config.toml
arch = "swin"
model = "image classifier"
dataset = "rendered solids tumbling over patterned floors"
train_examples = 195000
image_size = 32
crop_scale_min = 1
horizontal_flip = false
targets = ["count", "largest object"]
num_classes = [5, 24]
norm = "layernorm"
norm_position = "pre"
hidden_act = "relu"
mlp_ratio = 4
head_dim = 48
fused_qkv = false
bias = "none"
qk_norm = false
parallel_block = false
inner_norm = false
drop_path = 0.15
patch_size = [2, 2]
depths = [2, 5, 5]
widths = [96, 192, 384]
mixing = "mixup"
loss = "cross_entropy"
init = "lecun_normal"
residual_init = "zero_last"
optimizer = "soap"
beta2 = 0.99
learning_rate = 0.00098
beta1 = 0.95
shampoo_beta = 0.99
eps = 1e-08
precondition_frequency = 20
max_precond_dim = 1536
one_sided = true
adamw_lr_other_params = 0.00074
max_grad_norm = 5.0
l1_shrink = 0.03
ema_decay = 0.995
max_steps = 40000
batch_size = 128
epochs = 26.3
lr_schedule = "cosine"
final_lr_fraction = 0
warmup_steps = 2000
weight_decay = 0.0
adamw_weight_decay_other_params = 0.01
Rows from block 2 of a small image classifier, named by matrix and row number. Rows with one number belong to one neuron. Each number is 200 + 20 x the weight over its row's rms, rounded and kept within 0 to 999. All counts start at 0. After the name is the row's rms in percent of the matrix's.
After each neuron's rows are labels from the 100 images, of 14976, where the neuron reaches its highest value: "lies over" is the class under the peak. Only what is clearly more common there than usual is listed. The data: rendered solids tumbling over patterned floors.
# fc1: MLP up (model.blocks.2.mlp.fc1.weight, 768x192), inputs 0-95
# fc2: MLP down (model.blocks.2.mlp.fc2.weight, 192x768, transposed), outputs 0-95

fc1.235,047,239,192,200,197,201,200,203,201,199,203,242,204,186,200,200,200,202,195,200,178,194,200,200,199,192,202,200,199,151,199,200,186,200,186,202,197,199,195,200,198,200,204,205,200,185,180,217,203,200,24,206,220,210,200,188,200,201,202,253,200,185,200,200,199,201,196,206,200,199,201,200,200,200,198,202,211,198,200,193,200,180,200,200,200,200,197,202,200,200,200,200,175,200,133,200,200
fc2.235,051,200,200,212,197,202,200,223,200,200,198,200,200,196,200,199,200,200,200,200,200,207,200,196,209,215,200,198,199,200,200,200,200,200,200,200,217,200,200,199,189,200,200,197,199,200,163,200,193,202,200,191,202,199,200,200,181,200,195,200,201,227,200,200,200,200,200,180,199,200,61,200,200,194,203,199,189,202,199,200,200,185,197,203,200,201,198,200,200,200,200,200,175,200,130,202,200
lies over: jack

fc1.592,096,200,201,200,201,200,200,200,200,202,200,201,200,200,201,200,200,199,201,200,197,199,200,197,199,200,200,199,213,200,204,200,195,200,256,201,372,219,201,200,200,201,171,202,200,208,200,201,200,197,201,202,200,183,200,197,200,200,217,200,200,200,200,199,199,134,200,199,200,201,200,201,199,198,200,199,227,231,201,200,201,200,200,198,200,199,198,202,175,200,201,192,202,198,191,201,196
fc2.592,187,200,200,200,200,200,200,209,200,200,200,197,201,201,200,200,200,200,200,200,200,200,200,200,200,200,200,200,201,200,200,200,197,200,192,200,139,200,200,200,201,200,200,201,205,201,200,200,200,200,200,200,189,200,200,200,200,200,200,201,199,200,200,200,200,200,179,200,171,201,200,176,229,201,200,199,153,200,200,200,196,200,199,200,200,200,339,201,201,216,200,200,200,200,200,200,194
lies over: sphere

fc1.475,042,258,189,197,200,213,198,200,200,200,199,200,200,197,200,207,199,200,197,181,193,174,203,200,200,200,109,197,195,201,200,126,200,199,189,164,181,209,200,185,199,200,199,199,197,206,200,200,200,201,197,195,200,199,193,200,200,204,202,200,199,141,197,212,200,200,200,195,200,199,202,220,201,204,200,201,302,207,198,195,182,200,198,204,193,199,200,202,200,200,200,200,201,201,203,200,201
fc2.475,098,200,218,200,200,200,200,200,200,200,200,200,206,198,200,199,200,200,200,200,200,203,200,200,200,201,200,210,200,200,200,259,202,200,200,200,200,200,200,200,200,200,212,200,199,200,196,200,200,199,200,201,200,200,200,200,199,200,200,200,204,200,244,200,200,200,200,199,200,200,200,200,200,203,200,200,199,162,200,200,200,200,200,200,200,200,200,204,199,204,200,200,195,200,200,200,199
lies over: cube frame

fc1.756,094,204,200,199,200,201,200,413,200,200,200,202,200,200,200,200,200,199,201,200,199,200,200,205,199,200,191,194,200,200,200,200,135,197,198,199,198,200,199,200,200,200,200,200,199,200,200,200,200,200,203,180,200,201,227,201,200,200,200,175,203,119,200,238,200,200,200,200,200,203,200,195,199,201,168,199,258,200,201,200,194,200,200,196,200,201,168,203,198,202,200,200,200,200,200,200,200
fc2.756,112,199,200,200,200,199,198,29,200,200,200,199,207,200,200,200,200,200,200,200,200,200,200,200,201,201,200,200,200,200,200,200,200,200,200,200,200,200,200,200,200,200,201,197,198,200,200,200,200,200,199,200,200,200,200,200,198,207,199,324,201,201,201,202,200,200,199,198,200,201,200,254,200,200,285,200,200,200,200,200,199,200,200,200,200,200,194,201,200,202,200,200,200,200,200,200,191
lies over: torus

fc1.766,112,34,197,201,197,187,201,202,200,200,198,200,200,180,200,200,200,197,200,203,200,201,200,200,200,200,204,199,202,204,199,199,200,203,200,196,200,189,200,200,200,200,200,200,200,201,197,200,200,203,204,200,200,195,200,200,312,205,197,184,200,200,203,136,200,200,200,200,200,200,200,200,199,200,200,200,200,200,200,200,200,200,200,200,200,200,201,200,200,211,200,198,200,200,200,199,197
fc2.766,115,200,200,184,200,201,200,198,200,199,203,199,200,216,201,200,202,200,191,200,200,199,201,206,200,200,202,200,200,200,200,201,200,200,200,200,192,200,200,200,200,201,200,201,200,203,199,200,201,200,200,200,197,199,200,200,186,200,200,208,200,203,200,201,202,200,190,200,190,201,200,199,200,201,202,200,201,200,200,200,181,200,195,202,200,204,203,310,200,199,200,200,200,200,200,200,200
lies over: spring; cube frame

fc1.428,185,200,178,200,200,192,200,200,200,200,200,199,200,185,200,200,200,200,200,202,200,200,200,200,200,197,200,200,200,200,200,200,200,200,200,202,114,200,202,200,200,200,192,200,201,197,200,200,200,199,201,200,200,159,200,200,200,200,200,199,200,201,200,199,200,200,200,201,188,199,199,197,179,201,171,200,183,200,200,195,202,194,202,202,200,197,195,200,122,200,201,121,190,193,203,200,0
fc2.428,123,176,196,200,200,200,200,200,200,200,198,200,200,190,200,200,200,201,200,243,200,199,200,200,201,198,200,200,200,202,200,200,199,198,202,200,190,197,200,201,200,199,200,200,203,200,200,200,200,198,200,200,200,200,199,199,200,200,198,200,199,200,200,201,200,200,194,199,201,200,200,200,259,198,200,200,200,198,200,200,200,200,198,200,202,200,280,200,200,199,200,201,200,199,198,200,226
lies over: sphere

fc1.515,095,206,200,200,200,198,200,159,200,200,200,200,197,199,200,200,200,200,200,196,201,215,201,188,199,198,208,200,200,199,200,202,197,200,187,200,200,200,200,199,199,200,200,219,200,200,202,199,200,202,59,200,197,197,200,200,200,201,218,202,199,196,200,198,200,185,199,200,200,201,201,239,203,200,228,200,199,202,200,201,200,191,201,199,210,194,202,200,200,197,202,200,200,197,198,200,200
fc2.515,112,200,200,201,200,200,200,322,200,200,199,235,201,200,200,214,200,201,200,200,200,200,200,200,204,202,200,200,198,200,200,200,200,200,200,232,200,167,200,200,199,200,229,199,200,200,200,200,200,199,200,199,219,200,198,200,198,200,200,200,201,200,200,201,199,200,200,199,200,200,200,197,201,200,200,200,200,201,200,200,200,200,199,191,200,200,190,199,218,200,200,200,197,197,200,200,200
lies over: jack